{
  "model": "image embedding model",
  "dataset": "flat shapes of many kinds, plain or patterned, on busy backdrops",
  "train_examples": 195000,
  "image_size": 48,
  "crop_scale_min": 1,
  "horizontal_flip": false,
  "translate": 0.12,
  "rotation_deg": 5,
  "color_jitter": 0.1,
  "targets": ["count"],
  "num_classes": 6,
  "embedding_dim": 128,
  "arch": "convnext",
  "isotropic": false,
  "norm": "rmsnorm",
  "hidden_act": "gelu",
  "layer_scale_init": 0.01,
  "moe": "soft",
  "num_experts": 16,
  "moe_every": 1,
  "expert_mlp_ratio": 0.25,
  "slots_per_expert": 2,
  "shared_expert": false,
  "patch_size": [2, 2],
  "depths": [3, 4, 5, 3],
  "widths": [48, 96, 192, 384],
  "kernel_size": 7,
  "am_softmax_margin": 0.1,
  "am_softmax_scale": 16,
  "optimizer": "soap",
  "beta2": 0.95,
  "learning_rate": 0.0011,
  "beta1": 0.9,
  "shampoo_beta": 0.95,
  "eps": 1e-08,
  "precondition_frequency": 20,
  "max_precond_dim": 1536,
  "one_sided": true,
  "adamw_lr_other_params": 0.0018,
  "max_grad_norm": 1.0,
  "max_steps": 6100,
  "batch_size": 512,
  "epochs": 16.0,
  "lr_schedule": "linear",
  "final_lr_fraction": 0,
  "warmup_steps": 180,
  "weight_decay": 0.1,
  "adamw_weight_decay_other_params": 0.05
}
Rows from expert 5 of block 12, named by matrix and row number. Rows with one number belong to one neuron. Each number is 128 + 32 x the weight over its row's rms, rounded and kept within 0 to 255. All counts start at 0. Numbers have three digits each.
# up: expert up (model.blocks.12.mlp.up, 16x96x384), inputs 192-255
# down: expert down (model.blocks.12.mlp.down, 16x384x96, transposed), outputs 192-255
up.37:080207132119168098160073104081075067083170140119110089081057146084108089156152135121120168124172065160132093117146153094140119174107117112161133099136208095135106016115192154123118168113133175
down.37:159141096122124057091153140113212118105120133126120146163200061098131140140155148102091173191098188137087132116146176134143124119155153167092149134120142129179133157108147151109181153153162179
up.38:144178135086133115206117186143159066096158116121135128091088172097128099157078117141181144156160202108145110193109106087154152118095075126101137186081148077180109102171145178137217164087124151
down.38:132113120116104095116173100077126130162103098134113093122162074184097127120188158126149161155124106141108115155074126160120092133067190151115159121097154138064123140135145100174192113061204076
up.39:149158134166134106127154149152072173089055098110037105101130147108088160189160098108120180113117108146117130158104194108139173148173137174074053102112138134112106113070130119109112074123178096
down.39:050116146101152155150088112110116140120110103162081130119134177171148152076093085179116110099197096089176171118108138108125157117104153118136119175104110150136117132149099131110090129104122070
up.40:125100192146080051102133124189139109136093132174125133113152154165125127074131135133176147142134183185143174080184119158124105102144096162111120139186111092122138146102128122069128133144150127
down.40:105058082078069129097129068118136084148118068100152126062073149113128096122177155190180094168131080088131119161140134147152150131086135075159197157187145158115142177179137089155108125146162128
up.41:108190087116121130134132206104147127159137113162122168140109102136176130134141152145146194119109162173128122112106105111127150139088088199043098196164173173122111166127176192078077127084167146
down.41:115113140114112077124228179090108148145129093089132114154170073144148117169163144130147134173039148119156100106114138147154080108153171172049134165133152145062115199106140132161174111188185108
up.42:098150154151140162124155129148080125054125095131100149112072162110129137188136106134102155171158065200192093145130119111143101183121101069141095141104091116140101076126168133158167114095195144
down.42:128169114092086120103144126108144154109191172138127115177138069119163109130136141116108170158089124147129122122165163143144131096145136151035107110140153096165089143070108155129149140166129218
up.43:134136131117106095169182182104133107169150133125063136066156149106150130111152154091135137155088126099149150110109208109120133122135112183138087123092167159169199163113143090159101126155162077
down.43:110089118119182091124158162092107086131109113137152156129127109112141085122170167097097112150105144180126175109104094149116100165153116125121130165119176156094141092173128049133139129141142119
up.44:096146128153108169157118127148123141116166046132086172047114144119176123207135161118082100173136153117132125080137070099107080125180167156097134078175123114195139093126180138098045143164070137
down.44:188119110116086071088108081119141075084160191112142152135136089083087163122170098111134129183086151207142112086151124135137143152126140149150138125134170146149122128172177092089156112129169150
up.45:220111135104130150113139144112072169138149126105128119116175142083163145150113095154150130082089123134169115173100153062153105165131131113102060079084048137096136141096132090127101088118141115
down.45:180128145075134130134115054097136065181105135092125116095103078136092097107201135132161131123103086113152088141083102157122136115080142159123150130189174157117109170132158070117171144166167103
up.46:125121179143168110123083130076103184110171119103105109177137085147106157110103119145089191088138133145136144170130089095079186152177121057140134056135135113130150094126078173061139176092156165
down.46:124160138153156199102144166105127102103116161108115148142115146134123148177070118113088128148133127120125114097132150090110130155195126105082104130075092120143123133081113145116156122148131127
up.47:124125097119131083104163178135176176140136110082120109084130157109135114175112151021144105095126091189097118141187117107128108140089137168126093119129095119089131137136165152159117160107140157
down.47:100117128092145125206061129168102120116087125173071120053112203130112165076122107152092068125177134087084133158110137097125166177128121099193122138110074089133118059166141148087078178057069113
up.48:150155168090154210207106098145127109144133188160136126101158156102163154173128111129146139129161152074113167100135194096085098090109121151105098119113155133149186121145101130197138100123108133
down.48:145114118068123105133140123058089132167128096154161123147072148179105109068126152160176140146140108088139114103096080107153107089128111143102127091142171167114168176097169115143134119127157134
up.49:146203177111068195193130126154161126132171099152136130118136130114152136145147095144119073149159057081134178149106143119059090143131167100082143116198172098081171113154130142056116078083103128
down.49:116072154068113098168098088106122127147068105115109094106110118166095118079139198112156127155078123089152117082058093159136132167121089125165155167116128145138164157159152107153120146113182061
up.50:180088060183173096189119157124151046107151099121104155096127127166124130137053131173148125157088122122089103104147057152114145126243112139102143197109082134188162120107085126128137086113140132
down.50:113122116119161134117134158143109160060096141141113151071128148152130151117103074084082090120151107059167130150079163105066091111193180109161156083154107142117166123173140154142124105151167085
up.51:114187056182085086119132148091167119157168160102103101107096092119130136189127086161112113086033089174085137119105096194145192143134106181068113108122130127152124108161204136108114146118102097
down.51:104164141127126074157090133146160116157147111158066080077056178098105161093113083176112142053163157140104134160147125139177108191070053110125159109154164109094133117169103137102093147106131101
up.52:172153059132118103188135122100105183125174085130118116082134086116148185158150087070134110130156101123159091076120121144100143091150108177135183183107076137158128139129127142137169128110097146
down.52:155091150125143104112125106111078072133135117113134154141098098137147170070149137181178076121106078139173108113148104121086136103096211176126182171082128151116160115172145079132138093204196120
up.53:104098122141129150100169159175121108142137110225097136058151061200116187142113132160114139170178117127104058085162125104138168113111082071107104146158152121165133158084128125113076145124129171
down.53:101104156105137184168149147094117073116101097062088115081109173128117161098096123127087043106169134074080153116107109117126156124114129117151143137111093166164143109130083133105088108109101108
up.54:078140140109165179080180135105107136125118140129082189172089103186165116142159117139148138148129081108117108142166087126132121095154124095117114112089114126128138116123081108197143210122157186
down.54:135108120114057155137092120176091180130110168148125161071131138073168167126135155125158129076093145167074169140146086129109113152132065115125109098090115132193088134121161134123114155081123132
up.55:099159101136069164105158102091127184109122189075108080144095072120101141138171143121128129101116100117136116061108138176130135156111134161148150124104109102174137123149118156179139101067141142
down.55:115185143144114096145127144138130206126107088116140127112191117122140137153127134070093093104146154122134105144110107105109168108124102162143080064091129125126128154180105190120094112113137078
up.56:159134073121082097144126130091102144116102063094178145131082123102080126100131169090050097092161124155196094051146109145105112203177123151117085077114081134100117094134175170171147200135119188
down.56:143136120110087094100147118121174111177168155171172117134142088148185099179162172129151165156133126176186093107168122160133098087114140178090127125159141125097083164081157141164167103174149069
up.57:135141121141154078120153102123122064138149057154048106129125179141139181190062050134127097140120109122132120108150103077141146105138084070102186132150108157138112218118110119144113139107092157
down.57:164138123114103090173124089121122165169115115132154090112132098149092092105170090147151055132093083175082083104080078175111131159063141184183107081153128135137124129134152083191148084149165094
up.58:091105129129169133105140193143139083069092133156152135176168142118067114172083067112147111147193105114194160110092104130117117144168103135159063090119144130128117042145095137123140119055082153
down.58:119189165163114139138153117149120102154123086141135072183197093101144132169072128123113136109206156116105117112064178140089108124156114116087098160051130078124127076104040210108046131110086149
up.59:143184163134094130098149103155108168101181127098126165087096093077167164129160140183125041181112144106153148093107175096141090112155119148041175167170135112119119102110128140114123072126078101
down.59:111145105109120105116181128090185114134065095094133118169159066143117103196165125089108087128073188143110116138113126167112116162140102143122172146075164103112136151186169161128158109148153086
up.60:077191121139108140151124090083089121058127093115103162103080165135156070172170143132120152160120103137184115115136152132122084150151112147115103092168152077181155017077148165115177161137167153
down.60:128148104115113087091150127091169156108161164156155150173146084113123112186159140163134154179093147193137125074102102167186100133131123146080092126158188135117126183101135162129141136192132157
up.61:152115132131080091151077126131078164131132116165242131196098124131155110067130151135101125123178166189071146152166133125139128147118134100172092154189150119130127175122141115118174117137158096
down.61:112123156159193154163121133133165161104096090168129099124109197113143171107102087103086095106182146119121152111110161107158174143122129110177071130100110140144114087118062105139075122081101053
up.62:127163150105136121104105145089114093113138152099080093145110159185125087037144065116057172120089137158123094147151203213121097146090126194077012170159186108052100138183070158113091163103119168
down.62:142127134088140126099170136073138074157111079098162165111171078153119167113130154092161127154119143139111103179101114167068095100157120117070151129143109163128165136149129114108160110107227195
up.63:130129120119180100155163191131103063095079112153194166104158182151158119116185122155051137099167073120164110120155125129143146186104084114082127085129097124129147089122153125071136165171124166
down.63:115129100183099141114095101124141171174092179182114135097109130138104157099120070092144116101145145155086100171124110113102122171122119121168110049157121129169084094132113130140116133127110122
up.64:143091098070059032078141142137175125108112120109088130133119115142141108163082167159110131133072122119157098121144163123125117085164161106126087088085156255159140069157117106087144095149162110
down.64:069169167127118144152111161152148118134151143121142115109179140140131134088163137116118114133126152119119147130133135175123131139197129098111124115066145114118180082156111139137079098058091105
up.65:134143127159108099082161121019142119126124136114196104154093108107148150140176151148136126176093152136089139161118144154098100078121113084159153227178143099083168106094160130150096072166178109
down.65:090104135119118160099099117154094156103191147134116126146040142148172114140076143169076141137119179153150131090174175180148109065138084084109110136139090157168142141101117144123163140144127146
up.66:132166152118120169137081132071164138114188089197144141057092132130123089103166119086177121175120141127134133184108161139098112128107182161071115120185167107144168083106148161131190152110105111
down.66:094142154121159134165143169111143095100077087132088109092131162135091150110089126108086105134102160122129157127096137125125159201160115092156089153130079123084165095169112164134102124127116124
up.67:120114182142170141112136170084110154117113148169179179139119066106132108113127131149068152145088119050154130118167170117123067121112153096134131094072095144109131113084128117092142175140057161
down.67:120093128067161081144183171062090130149169133100162131130144111140114116079116133185154062184100137118159141099101115144180118134093149131121137196154151096134164136158109097159146135173132126
up.68:097103083107198170059099077131127117141073161107133148160099103151131142163118099093031142138078143123099135085190218159120162105177172131134088124098137168123125135156123165134129122121173144
down.68:142133094161095184160082124154160096093129140147136050149158149142177151150122094087102161065147139154146125120190165130139151102187085094083118153133136125158169112153070129121118153136122116
up.69:123084093183155112074108127080135154108137063117180131125088082126137086088091070138164073125134133158183151146114118157137144151087131106120163140137110077076089088132119179148135114169083133
down.69:147088144141144157094071139168116115091138156127182167188146148088133180136131127108108164108189076118133118118154117121114171082132120122113088117130144105186127147122119183105151181118102147
up.70:093089092151167152074107130121178115127090107131129115155116090171142181122105162078154089128082175120151171099090096190116091174104153140094109161093121126113107155113064144115148096131170107
down.70:113091194102167181098150154148093112096073138081168122070156156159191152176098125148092087127134140101156146123173148088127113097166156107098143153063087152126165088150151147103157133109075112
up.71:104100062111180100121086080115151124141112152180144105167145121144147193127083140155077113131100110162101133093138107058112154132133159110103162137147149157114100133071112101114186168086151168
down.71:139145173174132151073137160155150091105132095147135121165174122107111111168129162065103173140177177147124163098099145150098084175141123188116162069094113129143139076097125132112150129164094106
up.72:134166123137126140169175225119193152119051154103137119109114151110080110160128093125155165123153126182134123098161123152141162120141130068137112092122107120135116114167146069149145122159112073
down.72:118148122112122108122104105124173183170106174137144092110115148132143137145168132138142117098146097130147134155110140110031155150091117104123106063143080103067162078153191118131126101130137129
up.73:079123175143183168122114124117124123129125138152188141183075139153093160121103049095159176127093124173165156156156129088130085135111097053155151118144197146079108101155152125115156095151173104
down.73:093181112161099151171109114179129132074162164121212160222143125120116104089141099112127128154110157111090105104196161192104140094157102154078089115097119151227067121067132151165124079102110121
up.74:081147140114108108099102163121116113114127125133058155155082165082151087119149158080144189100087114217106133172134109130201096164089118141159131144077107087113127092125132176075134117127166135
down.74:174167127086119082139142128109138115129122165137140128149141087128095108136171138147199086140161075128148082139090082160173133126074074207124135135124198123131109148091211142156115147097159098
up.75:160151114110129118119097127071113119128048144137092149138092118131119123145083042161085134142165155099173137117146105101134124155118113128098171137118097172109090107123114159164084094097163094
down.75:168112130123132165127131068148135166148131094160172111098119159157132163063151147113127104100112074255139093215055127136151130132132100115114133111119121148124121094179135099151108157158120142
up.76:092154162188147106141129154165120152159042122061146144144127125101101088123181115107112128194208127189090118134135108134154138159131109118149165126148151097054132153085237149118131127082086136
down.76:118100117128140153154102145108053120090117171124123132120132146144182131155106130104055118145127137082117141102141169130156080148143152127115141164102087098092188107085110134090102121078072094
up.77:124112071136087112111110115146129143144130145047132104107106163167141128156083173099061147116031112126107147114149114145060035066147150130157103115177110135153140109149129117116144099092187087
down.77:123124114162120165139128122165131178131112136138122076097109163127187128146105098126105188101095131080161178095182136075124141111161111106113119149146103064172110113063098142118099153118124082
up.78:133102105087140186119083172120177154209141099122193066137188095114131146090125158161120157130133165146065152066120094075091129127199135150148118134044079185124139162160095135135071175150120080
down.78:130117094129134108091168155125127095117175157121176088165188094136189082160154179108126155176069164117145132058185123175159082054176129125073127163121126122135136151099110137156178118158138144
up.79:114102126179145083091137142150101147091118127101038115121133143171085135157196123132137098107119094175121065101110098176174153158075115130141097085073132080161129138147166103120056160086072122
down.79:132125123130114147144143104159192133174155161146113128158111151136091135100127095127144151094174120116168092111101119114108090211099120104147155074143111100172126132100130122110146173086124115